A small spectrogram FSQ autoencoder, trained from scratch.
Model: 5.25M parameters, log mel input, encoder arch caformer, encoder norm layernorm, encoder activation gelu, encoder patch size [4, 4], encoder depths [5, 5], encoder widths [96, 192], decoder norm batchnorm, decoder activation leaky_relu, decoder widths [48, 48, 96, 192].
Training: adamw at rate 0.0024, 7500 steps, batches of 128.
Data: trained on simulated modem signals in the audio band, 78125 training examples, 12.3 epochs.
Rows from block 9 of the encoder of a small spectrogram FSQ autoencoder, named by matrix and row number. Rows with one number belong to one neuron. Each number is 128 + 32 x the weight over its row's rms, rounded and kept within 0 to 255. All counts start at 0.
After each neuron's rows are labels from the 100 clips, of 14976, where the neuron reaches its highest value: "top examples" is what is common among them. Only what is clearly more common there than usual is listed. The data: simulated modem signals in the audio band.
# fc1: MLP up (encoder.blocks.9.mlp.fc1.weight, 768x192), inputs 144-191
# fc2: MLP down (encoder.blocks.9.mlp.fc2.weight, 192x768, transposed), outputs 144-191

fc1.234 [178 154  97 152  97  83 132 150 142 115  81 114  80 168 178  91 106 145 140 128 113 120  73 181 142  96  59 129 181 164 116 143  70 120 126 121 142 103 135 105  66 139 111 135 142  96  95 106]
fc2.234 [146  87 150 131 170  72 115 255 142 125 152 150 162  78 107 103 141  86 141 171 140 107 169 113 102 132  54  89 129 171 123  92 148  99  89 183 136 161 115 162 148  97  98 133 112 151 132  69]
top examples: strong noise; 800 baud

fc1.761 [ 96 149 139 120 236  96 149  97  99  77 142 122  94 104 109 141 122  74 168 109 106 142  77  83 139 121 139 159 119 145 117 142  96  71 104  88 114 190 119 119 115 130 149 111  94 109 129 110]
fc2.761 [ 82 110  99 103 123 121 132 109 156 173 143 119 173  97 148 131 140 179 132 158 106 100 179 159 113 138 117 117 133 104 141 126 139 174 151 209  78 140 121 145 156 138 131 102 115  90 133 142]
top examples: frequency hopping

fc1.40 [ 77 115  83 105 146 103 101 109  84 156 113 163 149 120 120 117 118  80 153  97 136 122 157  69  70 175 124 159  61 147 161 153 126 143 113 144 142 177 156 104 185 134 107 149 139 150 136 122]
fc2.40 [173 135 144 133 106 133 140  67 185 106 108 107 149 162 114 124 103 172 159  66 105  92  66 145 110 116 142 162 155 116  79 188 137  99 131 100 163  63 110 142 130 125 137 125 174 122 172 147]
top examples: frequency hopping

fc1.380 [190 131  94  91  93 111 115 189 165 133 108 152  86 109 140 154 121 112 106 131 148 122  91  96 197 175 155  72 168 131 229 139 146 139 105 122 145 129 114 125 114 169 128  78 158  95 171 127]
fc2.380 [116 113 156 148 200  40 113 126  60 158 139 155 169 114 107 130 138  98  66  87  80 125 132 115  64 142 164 116 120 117 119 108 127 181 151 217 151 158 113 119  71  66 110 123  98 124 175 117]
top examples: carrier: 3.5 to 4.5 kHz

fc1.190 [113 130 145 154  75 232 144 105  99 145 134 110 103 161 126 138 157 110 139 164 158 137 105 133 134 126 133 131 180 142 186 179 124  85 119 103 154 148 182 105  80 122 118 112 102 139 160 127]
fc2.190 [119 155 177 104 148 159 149 135 127 116 135 118 122  75  93 124 140 134 136 147  59 163 152  97  98 177  97 111  63 146 132  76 152 104 100  56 106 154  97 158 143 123 133 114 141 154  17  53]
top examples: burst

fc1.47 [131 150 106  86  75 143 134  83 155 119  87 117 130  90 154 151 198 109  98 157 166 159 136 132 152 144  84 121 119  92 138 100  94  81  54 183 117 124 118 145  87 128 128 117  71  86  90 156]
fc2.47 [130 147 171 155  90 138 147 159 114 122 142  98 117 151 128 139 110 132  95 118 133 155  78 145 190 120 143 157 189 162 104 153 157  99 178 103  94 115  91 140 121 129  77 111 132 104  89 122]
top examples: 800 baud; OFDM

fc1.71 [137 153 123 133  98  90 109 169 131 123 116 155  91 138 139 103 103 139 140 167 107 116  83 136 155  88  63 129 196 189 127 167 100  79 141 141 143 115  94 104 104 124  81 119 122  99 106  62]
fc2.71 [157 146  87  89 109 157 137 120 178 142 108 100  92 163 181 178  96 149 110 152 124 140  98 135 180 106 136  74 167 100  90 159  90 171 157 109  84  80  88  79 156 148 149  93 170  93 170 149]
top examples: 800 baud; OFDM; frequency hopping

fc1.351 [101  85 152 130 136 116 114 211 133 158 156 178 170 112  93  82 162  83 128 105 137 115 148 119 114 183  73 175 145 150 145  84 191 154 101 142 135 161 148 122 136  87 150 199 161 124 146  49]
fc2.351 [191 176 150 101 125 191 148  83 130 176 133  78  94 178 138 128 108 169  90 145 129 140 129 133 168 139 141 141 191  99  85 198  59 150 163  64 122  88 147 127 137 139 164  35 130 124 162 173]
top examples: frequency hopping

fc1.623 [156 147  91 140 127  60 156 169 141 117 123 127 115 120 134  47 109 123 164 163 113 106 120 152 149  90  26 130 183 205 131 152  95  98 121 139 134 141 122  74 104 124 103 115 122 128 121  87]
fc2.623 [164 180 100 112 116 144 158 105 151 120 131  87 105 152 173 179  99 160 119 133 146 141 102 149 197 136 155  89 152 102  77 174 111 143 176 104 109  72 109  76 148 164 170 114 154  97 153 139]
top examples: 800 baud; strong noise; frequency hopping

fc1.712 [138 118 104  56 138  83 113 113 109 104 115 227 129  73 172 105 115  89  83 157 109 144 179 124  78 140 150 129 191 169 116 109  79  88 144 125 134 144 118 118 147 178 120 125 134 117 104 160]
fc2.712 [154 140 125  76 106 136 115 110 120 141  69  66  89 163 159 135  85 179 131 125 113 171 103 129 161 107 157 117 113  97 119 207  98 141 180  85 116 107 103 143 102 130 178  74 126 104 172 177]
top examples: FM speech

fc1.240 [127 171 135 127 155 196 107 158 122 208 116  77  88 167 133 180 107 156 133 177 130 135 123  98 191 109 164 128 138 122 135 183  79  55 131 178 126 108 176 121 137 159 146 132 106 142  90 141]
fc2.240 [164 125  78 130 108 103 176 146 107 121 147 191 198  94  79  95 133 144 130 138 109 174 169  93 113  55 152 121 173 171 124  73  98 111 148 124 157 164  72 166  86 117 120  69  94  84 152 118]
top examples: 800 baud; OFDM; frequency hopping

fc1.105 [164  94 114 127 103  88 130 117 116 187 112 135  89 133 102 116 108 135 134  50 105  77 140 172 151 193 167 159  73 147 109 122 147 106 142 187  86 180 177 125  92 119 161 184 153 139 124  29]
fc2.105 [131 133  97 131  82 100 161 136 118 135 135 120 121 167 158  59 119 149 140 161 112 121 151 123  47 146 119  93 125 104 146  91 102 155 140  74 101 122 139 132 160 100 124 131 100 101 165 196]
top examples: frequency hopping

fc1.416 [149 137 130 143 124 120  86 215 101  98 104 109 120 144 131  75 132 131 134 135 115 101 158 166  98 109  11 138 169 220 113 141 141 102 119 127 137 146 106 101 110 103 108 135 147 121 108  68]
fc2.416 [170 168  99  73  96 176 152 110 147 161 108  94 106 159 168 167 107 163 103 144 149 169  90 143 152 121 163  97 150  90 101 158 106 164 179  97 110  83  94 100 172 172 139  93 158 100 186 163]
top examples: strong noise; carrier: 3.5 to 4.5 kHz

fc1.390 [164 136 100 141 124  83 128 109 153 131  97 170  99 109 112  99 117 109 146 144 115  90 110  57 119 144 154 118  56 140 176 127  81  59 105 131 122 159 121 110  78 142 150 133 122  92 123 169]
fc2.390 [115 164 126 101  79 133 118 124 122 121 122 156  89  85 158 127 113 146 170  80 147  80  37 136 174 131 118 161 188 100 131 155 102  99 193 126  69  91  99 171 105 143 149  77  98  93 169 124]
top examples: strong noise

fc1.656 [131  58 163 155 108  84 126  92 140 142 133 165  79 111 102 129 119 218 155 188 117 138  85 189 116  75 126 138 106 112 160 130 101  95 120 146 130 193 143 149 193 147 154 101 127 159 102 109]
fc2.656 [198  64 126  85 103 144 120 114 158 195  96 114 148  92 167 103 119  79 112 145 154 132 130 119 160 153 186 131 115  79 129 131 156 179  76 150 108 186 137 101 113 107 125  94 178 149 141 100]
top examples: FM speech

fc1.458 [106 108 126 140 157 112 117 200  71 163 197 147 160 129  94  71 154  75 108  86 130  96 145 101  68 135  84 164 155 161 181 150 153 134 107 138 118 145 168 129 118  95 126 182 144 152 143  74]
fc2.458 [192 152  97 112 133 176 168  74 148 174 163  81  89 184 178 136 106 186  99 123 140 162  65 162 171 144 135 139 171  93  83 164  64 151 148  91  96  90 142 117 169 132 176  85 148 133 185 139]
top examples: burst

fc1.176 [171 146  95 134 125 102 120 201 144 121 116 143 134 173 151  58 151 112 116 126 126 131  92 159 128 110  37 133 201 163 141 157 114 117 105 129 136 145 108 119  80  76 119 141 142 134  93  85]
fc2.176 [104 129 144 128  96 158 129  67 152 128 105 101 111 155 163 185  84 157 102 139 119 143 113 147 160 124 174  96 107  91 109 137 144 106 170 133 122 107 108 110 157 176 151  75 137 106 169 169]
top examples: strong noise; 800 baud; carrier: 3.5 to 4.5 kHz; OFDM

fc1.286 [ 84 145 174 120 141  77  88 124 136  90 162 143  58 135 139 118 128 182 139 124 130 106 109 154 190 140 138 116 105 166 124 114  78  81 114 119 180 121 150 124  73 114 125 137  71 119  96 113]
fc2.286 [183 123 107 145 123 104 155 188 127 125 143 126 134 150 129 126 153 195 118 131  99 106 141 139 104 156 113 124 152 126 143 110 156 155  63 128 136 103 115 167 145 167 180  90 134 127  94 103]
top examples: strong noise

fc1.15 [185 137 122 156 121 121 118 192 148 131 113 118 121 151 139  84 119 119 130 124  99 138 110 160 132 139  44 144 215 185 134 150 109 126 125 115 162 135 103 121  99 115 125 141 136 110  97  97]
fc2.15 [161 166 114  83  91 175 164 119 163 165 109  90 113 156 155 175 116 160  90 137 140 153 111 127 169 127 136  82 158  84  98 157  93 156 154  91  84 105  88  88 168 175 160 114 156  87 174 162]
top examples: strong noise; carrier: 3.5 to 4.5 kHz

fc1.687 [ 84  93 166 118 145 105  83 171  94 135 181 132 182 108 100  75 160  69 130 130 135 135 159 161  45 165  53 146 109 116 160 104 210 145  54 165 154 134 186 125 123 136 159 158 160 128 119  97]
fc2.687 [147 173 136 111 141 184 147  68 138 164 131  56  88 154 147 166  82 171 129 140 156 183 127 120 155 139 168 144 173  92 116 172  86 149 210  84 112  98 134 126 162 142 168  65 137 128 189 169]
top examples: frequency hopping

fc1.445 [129  89 125  81 163 125 114 106 109 117 124 116 126  75 142 108 102 152 131 144 124 154 158 122 113  92 166 151 163 176 115 103 103 116 125 148 148 129  56 184 114 127 155 183 113  93 160 161]
fc2.445 [ 65 102 149 148 190 104  97 131 109 106 129 116 177 156 102 117  91  85 132 115 161 108  72 160 119 142 131 159 107 101 106 109 139 134 167 128 131  96 143 130 109 114 152 158 159 135 131  81]
top examples: FM speech

fc1.519 [125 139  82 126 136  96 145 170 107 120 136 157 174 150 180  56 137  85 165 107 121 144 145 134 104  95  92 134 146 139 140 153 155 156  57 131 133 165 130  86 110 124 149 101 156 120 122 124]
fc2.519 [158 152 111 109  92 151 151  86 159 156 131  81  94 180 165 168 124 174 116 117 138 155  96 123 195 129 169 137 157  64  90 150 102 164 174  91 120  94  96 117 124 153 154  57 142 108 150 151]
top examples: carrier: 3.5 to 4.5 kHz; strong noise

fc1.639 [141 139  76 134 140 173 158 122 103  98 119 161 167  98 151 157 145 109 172 120  99 108 138 135 120  47 100 110 120  87 178 154 105 117 105 137 133 128  55 109 126 104  72  80  69 126 114 120]
fc2.639 [145 143  76  87 118  89 176 159  94 117 157  88 134 160 119 129  84 138 155  94 101 101 146 117 174 150  96 122 143 109 136 130 152 118  73 103 160  93 116 131 143 138 152 118  82  78 146 128]
top examples: FM speech; frequency hopping

fc1.557 [159 127 141 157 129 114 112 200 115 115 136 126 121 133 111  84 146 102 135 119 137 138 128 143  93 130  39 135 176 203 146 131 119 153 108 100 119 138 137 122  72  88 133 159 155 134  95  82]
fc2.557 [147 158 122 102 108 159 170 101 163 155 114  96 120 152 160 162 103 156 102 127 139 157  87 138 165 118 164 116 158  80  83 156  95 147 161  93  93  83 103 115 162 169 161  93 164 109 169 153]
top examples: strong noise; carrier: 3.5 to 4.5 kHz

fc1.604 [128 171 111  67 116 120 118  78 131 133 148 123 143  95 160 157  94 136  42 103 150  75  94 193 152  73 177 110  93 147  76 173 121 167 162 132 126 136 129 162 104  82 125  63 118  99 120  49]
fc2.604 [114 132 138 152 147 128 123 116  83 111 123 111 112 129 122 149 108 121 102 120 155 139  88 158 118 184 173 172 117 149 111 123 114  73 194  99 146 133 139 172 118 148  89 137 136  95 166 126]
top examples: strong noise

fc1.555 [157 147 104 113 130  88 128 201 150 140 117 127 118 157 134  71 124 135 121 135  95 121 115 127 119 105   5 118 174 186 164 144 111 116 119 160 137 128  96 110  83 109 123 122 134 118 114  68]
fc2.555 [154 160  91  99  96 164 153 106 150 154 118  77 104 158 157 178  97 150 106 134 132 164  94 137 176 143 167  92 141 105  89 169  93 147 173 111 110  93 106  78 159 179 173  98 160 104 173 159]
top examples: 800 baud; strong noise; frequency hopping

fc1.273 [115 151 127 149 144 123 111 139 172 101 162 115  67 182 125 120  79 137 120 132 145 125 146 152 182 114 161 144 146 143 127 114  90 137 150 134 117  91  99 116 121 134 151  80 110 108 111 120]
fc2.273 [183  70 142 170  97 119 101 158 115 120 136 161 160  95 145 115 159 126 163 130 166 135 119  99  99  83  92 132  89 139 155 103 157  80 149 103 124 162  86 170 124  91 128  25 116  82 113 149]
top examples: carrier: 3.5 to 4.5 kHz; 800 baud; OFDM

fc1.229 [112  83 157 127 104 128 108 233 114 137 161 131 121 123 113  95 171  99 146 105 150  91 117 179  86 148  50 140 157 150 125 120 129 128 111 133 109 118 174 122 107 107 160 179 135 143 150 111]
fc2.229 [138 162 112 109 140 182 126 121  94 182  96  59 109 163 151 148 157 136  78 139 141 176  76 129 202 149 163 117 176 112  90 134  96 134 197  88 106 139 127  99 144 121 164 106 130 120 151 185]
top examples: burst

fc1.483 [ 90  82 130 130 174 124 131 121 113 133 112 162 139  78 109 101  78 155  88 163 150 137 181 167  87 120 203  53 130  97 127 111 181 217  96  99 105 149 193 121 139 132 165 145 102 207 113 130]
fc2.483 [152 143 137  96 126 168  72  90 179 110 125 153  71  58 158 133 101  93 134  95  86  86 118 108 171  71 127 122 117 144  79 149 102 132 160  82 114 108 136 134  90 107 104 132 151  92 152 141]
top examples: frequency hopping

fc1.460 [166 117 116 127 124 105 107 181 127  87 125 130 121 151 163  86 136 141 131 143 139 130  75 146 143 106   0 120 198 176 167 134 112 107 128 125 149 148  88 110  89  66  78 145 153 113 116  85]
fc2.460 [186 141  94 103 125 190 171 121 124 112 143  71 121 147 181 162  90 128 113 149 100 173  72 104 175 127 166  87 165  83 117 154  63 145 185  70 112 117 112  71 156 153 145 124 155 133 181 164]
top examples: 800 baud; frequency hopping; OFDM

fc1.332 [ 94 113 152 123 157 139 102 160 127 120 153 181 167 129  85  70 174  60 141  45 138 120 160 114  70 150 115 168 105 119 149 136 208 147  89 121 113 141 182 131 127 121 134 182 174 126 139  75]
fc2.332 [178 143 110 109 115 171 131  69 166 171 132  83  83 190 145 145  81 158 101 178 138 171 109 153 176 131 133 104 156  95 121 151 112 165 158 103 126 111  74 101 151 134 188  86 114 142 137 172]
top examples: frequency hopping

fc1.322 [102  66  90 146 191 129  95 123  75 118 163 115 159  99  94  83 199 155 158  87 125 108 147  95 124 136 143 102 109 128  99 156 140 151 115 134  97 109 202 138 142 126 138 168 170 136 120 101]
fc2.322 [124  98  85 150 177  90  32 125 139 148 105 126  98 125  88 117 119 125 104 106 111 148 154 116 120 128 128 123 133 139 162 156 138 123 125  99 109 116 164 181 167 142  96 153 121  87 109 199]
top examples: FM speech

fc1.150 [116 131 163 128 131  92 117 220 104 121 155 179 164 131  91  75 164  61 121 107 143  95 160 113  98 160  77 162 112 129 138 110 179 131 107 131 125 143 174 159 125 113 157 161 157 140 139  49]
fc2.150 [161 179 118 120 119 196 162  95 121 151 160  51 119 160 152 144  95 165 101 119 137 163  84 146 226 115 151 134 167 119  89 153  89 155 203  78 104  83 116 138 137 128 181  75 136 108 165 154]
top examples: burst; frequency hopping

fc1.670 [144  90 132 151  71  91 133 137 165 166 111 139 130  54  96 111 117 102 102 128  91 136 129 152 145 122 180  96  95  91 159 158 110 138 148 161 135 165 109 104 110 103 150 123  93 152 145 119]
fc2.670 [ 25  89 117 132 148 129  64 118 122 131 173 134 101 101 116 155 184 120 113 131 121  62 130 189 144 149  81 132  83 112 138 173 185  99 160 125 148 136 116  96  99 111 150 152 125 203 121  98]
top examples: carrier: 3.5 to 4.5 kHz; frequency hopping

fc1.207 [176 104  87 100 131 141 134 149 121  92 164 117  96 113  91 101 152 122 133  97 190 129 124 151 119 152 137 162 184 181  98 160 160 102 130 136 111 144 128 123 137 154 154 155  92  76 142 119]
fc2.207 [167 107 132 150 114 164 165  84 120  80 121 139 134 122 143 117 128 138 113 143 117 171 144 134 105 102 119 186 135 165 118  59 121 119 138 168 159 168 156 210 103 123 122 115  88 115 142 122]
top examples: FM speech; AM speech

fc1.739 [211 158  86 136 134 123 136 183 137 125 123  95  82 180 153  74 137 155 125 136 111 153  77 157 155 107  64 135 209 168 117 158  46 106 121  61 130 110  95  93  90 105 131 126 140 130 115  82]
fc2.739 [ 65  99 178 138 114 131 122  95 130 112 116 155 181  74 114 160  96 101 129 101 164 104 181 115  79 161 187  82  61  77 135  96 182 126 139 184 143 159 154 171 165 171 136 133 108 124 148 159]
top examples: carrier: 3.5 to 4.5 kHz; strong noise

fc1.373 [196 163 107 103 104 136 127 194 152 107 141 116 107 152 159  90 128  97 137 169 123 112  72 141 169 116  42 128 137 178 163 160  73 100 123 101 156 132  73 102  86  79 107  96 102 116 116  98]
fc2.373 [129 156  87 122 123 128 131 139 176 127 116  82  99 107 157  79  93 140 101 158 189 157 132 107 131 149 106 103 137 101 123  99 112 140 208  90 175 132  77  71 121  76  94 111 147 165 156 160]
top examples: 800 baud; carrier: 3.5 to 4.5 kHz; OFDM; modulation: frequency hopping

fc1.129 [185 161 134 177 120 145 127 164 135 108  92  96 108 169 183  78 105 135 130 149 142 118  64 131 178 104  89 120 215 158 112 146 113 106 128 102 147 136  77 117  84 134  88 154  84  95 113  82]
fc2.129 [135 105 119 150 135  91 114 232 153 115 135 143 155 143 111 148 157  89 160 141 158 124  96 127 115  95 115  45 117 144  98  85 158  85 115 151 141 128  71 183 107 136  68 124  71 130 133  89]
top examples: 800 baud; frequency hopping

fc1.753 [169 140 110 131 117  97  96 190 144 103 105 141 119 157 115  63 146 122  94 140 159 128 103 179 111  83  31 138 193 172 127 139 120 121 110  95 144 134  76  97  79 126 129 139 151 117  87  58]
fc2.753 [143 156 116 136 108 187 143 104 151 130 104  73 110 130 193 170 109 157 110 141 144 142  95 128 183 113 154  69 122 102  85 158 125 141 178  98 119  92 124  98 158 187 122  92 147 104 166 157]
top examples: 800 baud; frequency hopping; OFDM

fc1.663 [112 107 153  48 149  96 168 171 106 161 117  81 105 129 134  67 125 156 127 182 153 110 143  77 142 147 154 124 140  85 216 158 124 170  58 125 116 156 128  89 144 156 139 137 150 169  84 161]
fc2.663 [133 112 168 116 145 124 151 127 129 144 160  89 146 111 118 139 169 152 120  71  95 101 134 115 132 131 119 107 137 133  31 198 121 134 150 120 143  88 103  83 109 123 216  78 110 161 169 183]
top examples: frequency hopping

fc1.37 [ 87 157 148 112 168 131 124 153  93 120 133 167  78  88 100  62 129 170 142  95 161 100 111 114 143  95 208 141  76  87 100 139 160 110 117 147  98 123 126 158 122 170  66 112 142 153 112  94]
fc2.37 [138  96 173 154 107 139 148 202 130 136 125 119 142 132  84 164 115 110  98 119 152 124 100 163 147 161 119 188 108 162 100 155  99 128 186 117 152 130 149  84 160 158 125 111  83 162 136 139]
top examples: carrier: 3.5 to 4.5 kHz

fc1.110 [112  75  59 155 103  64 113 175 126 120 166 162  98  81 136 123  89 115 161 143 169  93 142  75 188 183 111  98 134 155 107  63 140  94 129 197 146 170  72 118  95 131 141 125 117 115 137  98]
fc2.110 [158 133 119 135 129 177 168 111 164  97 167  92 151 178 102  37 117 187 146 110 103 163 174 139 107 150 157 154  91  98  90 140 156 110 103  94 104 186 118 150  84 138 150  74 106 197 126 151]
top examples: FM speech; frequency hopping

fc1.504 [153 115 111 155 121 154 127 152 137 151  82 102 142 193 136 178  92 145  94 164 165 136  92  94 141 151 132 135 122  98 154 194 118 113  93 147  96 119 189 159 136 148 149 108 155  42  55 139]
fc2.504 [108 113 170 152 112 148  97 135 108 122 107 107 159  93  69 128 107 159 111 177 135 119 156  78 198  80  85 109 134 158 124 104 141 126 187  76 128 155  20 181 178 143 139 124 169 169 101  58]
top examples: fading; carrier: 3.5 to 4.5 kHz

fc1.90 [179 184  97 154  90 112 109 137 142  99 121 100 108 175 166  71 171 156 134 122  76 150 119 160 120 112  51 120 162 176 123 152 110 132  92 115 170 123  88  63  61 112 123 128 158 111  86 114]
fc2.90 [121  89 152 122 156  80 129 221 167 139 156 174 198  81  72 135 138  97 185 138 172 128 129 136 127 172  85 107 118 131 103 100 156 131 113 208 104 142 140 188 116 119 103 159 123 134 142  57]
top examples: strong noise

fc1.82 [140  89 154 119 139 119 148 184 105 157 163 161 126 123  80  69 166  74 157  92 119 153 132 117 128 175  59 172 213 207 176 133 118 120 121 133  95 115 157 142 158  59 138 155 152 141 117  94]
fc2.82 [ 90 120 122 133  99 135 128 215 105 143 180 155 187 105 112 100 143 122 124 186 173  84 103 139 189 165 117 157 176 117 125 135 116 131 210 126 123 189  98 159  73 110 144 103 152 108 115  84]
top examples: burst

fc1.658 [ 73 108 162 157 124 144 135  93 105 127 126 128  86  97  88 118 129  94 142 162 181 151  88 126 223 116 155 134 132 110 143 204  89  92 177 161 138  98  75 137 102 129 151 113 147 105  84 145]
fc2.658 [169 101 120 123 125 107 111  74 135 124 156 134 172  72 136  92 151 175  75 134 101 139 213  82  83 118  84  82 129  97 129  97 146 110 104 150 148 139 160 174 159 112 130 130 159 105 137 191]
top examples: burst

fc1.376 [ 42 105 107 106 109 170 124 168 103 130 186 141 194  78  78  92 196  75 142  82 110  99 158 121  72 177 134 131 134 138 191 115 183 150 116 156 130 182 143 122 128 158 135 146 151 175 128 105]
fc2.376 [188 163  91 148 129 176 153 176 129 106 147  85 133 125 145 101 139 145  90 145  88 146 186 155  83 136  87 125 205 108 141 131 135 184 188  51 167 147 125 116 150 165 123 135 153 129 189 152]
top examples: frequency hopping

fc1.239 [132 119 155 104  87 100 117 227  85 152 106 173 151 169 117  78 142  89 141 125 158 102 176 133  89 117  89 170 134 150 162  93 125 148  89 149  79 148 143 159 120 119 111 155 157 137  94  92]
fc2.239 [137 142 128 100 130 188 145  41 113 141 154  81 123 131 176 161 130 141 101 113 129 115  89 158 184 142 163 133 125 108 129 174 127 137 206  80  99  71 122 122 137 139 167 104 166 118 166 170]
top examples: burst

fc1.365 [125  98 111  75  86 179 150 123 138  90 113 146 200 136  64 110  85 142  94 113 139  76 191 101 106  96 123 105 153 143  99 107 127 136 150 112  97 173  71  98 110 112  55 166 152 139  76 143]
fc2.365 [137 154 139 190 174  77 114 153 114 126 119  87 144 160 110 135 112 159  65  96 160 115 114 168 114 182 209 163 133 157  91 127 168 137 180 111 112 110 146 210 167  83 137 104  76 147 102 139]
top examples: FM speech; AM speech

fc1.327 [131  96 143 138 108 163 115  77 142 115 126 150 131 125 106 119 187 138 131 169 152 113 165 145 121  94 138 197  71  89 139 135 134  64 118 207 131 108 125 170 114 176 135  99 108 160  96 120]
fc2.327 [169 122 129 130 112 105 146 169 135 138 125 156 176 156  90 134 103  99 112 142 104 204 168 111 116 136 128 143 170 157 126 129  86 156  74 128 122 128 143 159 101 141  80 122 127 130 123 140]
top examples: carrier: 3.5 to 4.5 kHz; FM speech

fc1.471 [166 153 109 119 140  92 110 155 127 156 148  99 106  93 172 126 131 187 124 157 131 173  64  95 241 122 161  91 160 110 113 118  83 119 121  85 154 149 109  69 171  90 119  51 117 137 116  92]
fc2.471 [ 95 124 184 147 185  76 101 161 126 147 194 174 181  85 117 149 123 103 152  82 150 147 118 111 133 131 125 110 132 167 156  75 187  91 115 173 140 107 124 178  86 140  81 169 112 154 126 101]
top examples: fading; carrier: 3.5 to 4.5 kHz

fc1.454 [206 170 109 155 120 127 124 170 148 112 122 112 100 184 157  91 154 138 144 120 128 108  67 131 191  99  49 135 224 188 108 129  85 109 120  87 121 105  61 115  81  74 113 134 124 127 105  95]
fc2.454 [105 107 139 135 152 108 149 255 151 153 131 166 167  73 119 132 113 116 137 168 161  73 105 151 145 159 124 110 105 136 140  73 153  91 188 168 141 156 133 159 118 140  94 119  91 137 117  98]
top examples: carrier: 3.5 to 4.5 kHz; strong noise

fc1.539 [ 86 145  95 131 131  85  90 152 147 161 202  91 130 147 171  95  77 140 104 127 124  88 115 104 129 109 178  99  95 102 206 109 117 116 105 140 143 108 153 121 148 135 106 157  82 138 119 168]
fc2.539 [139 145  95 151 132 107 102  88 153 176  98  61 166 124 118  96 110 120  41 156 103 160 128 140 145 164 126 165 125 179  93 165  62 159 104 155 125 108 100 137 185  96 125 118 127 179 146 127]
top examples: strong noise; frequency hopping

fc1.189 [199 114  71 106 109  99 127 106 121 102 120 139 137 128 178 146 179 147 100 111 164 154 115 123 142 104 188 168 127  60 153 139  93 160  93 153 119 119 118 112 101 155 187 114 128 110 115 154]
fc2.189 [115 132 146 147 179 102 118 157  72 150 131 143 149  77 116  81 195 137 140  88 132 109 137  82  81 148 187  75 155 133 131 124 184 107 108 160 153 125 139 111 100 141 133 205  99 143 172  78]
top examples: burst

fc1.183 [126 182  88 135 128 110 116 160 121  57 171 123 146 189 135 154 144 127 116 138 119 117 148 119 112 159 168 114 113 148 113 107  42 105  68 151 130 109 108 104 124  94 155  89 111 122  61  99]
fc2.183 [ 87 204  84 136 149 183 144 125  83 110  88 114 109 128 185 227 138 112 227 147 184 146  78 131 138  75 124 110 106 129  59 161 144 111 175 102 134  43  96 142 131 108 103 139 108 183 156  88]
top examples: FM speech

fc1.488 [102  98 147 152 114 121 120 133 114  91 164 159  68  57 196 122 154  76 102 118 133 109 145  89 111 132 110 110 144 116 178 102 108 124 126 138 149  96 175  72  83 185 101 116  73 165  86 151]
fc2.488 [150 150 127 159  96 162 109 159 127 150 148  86  91 135 169 156 116 179  85 136 152 127  85 132 169 136 131 164 144 124 105 149 102 120 186  73 115  77 106 130 134 150 146  97  80 132 134 147]
top examples: FM speech

fc1.734 [119 113 142  95 111 144 118 198 147 160 144 136 164 146  88  59 152  56 140  82 144 126 182 139  82 163  58 163 142 138 162 106 172 162  68 169 108 134 172 123 111  79 152 120 123 151 123  67]
fc2.734 [144 184 122 126 120 161 145 100 105 124 120  68 131 139 145 113 115 183 140 132 106 148 107 115 182 131 144 116 163  90  90 171  65 124 212  81 135 104 153 148 145 137 130  54 121 121 121 152]
top examples: burst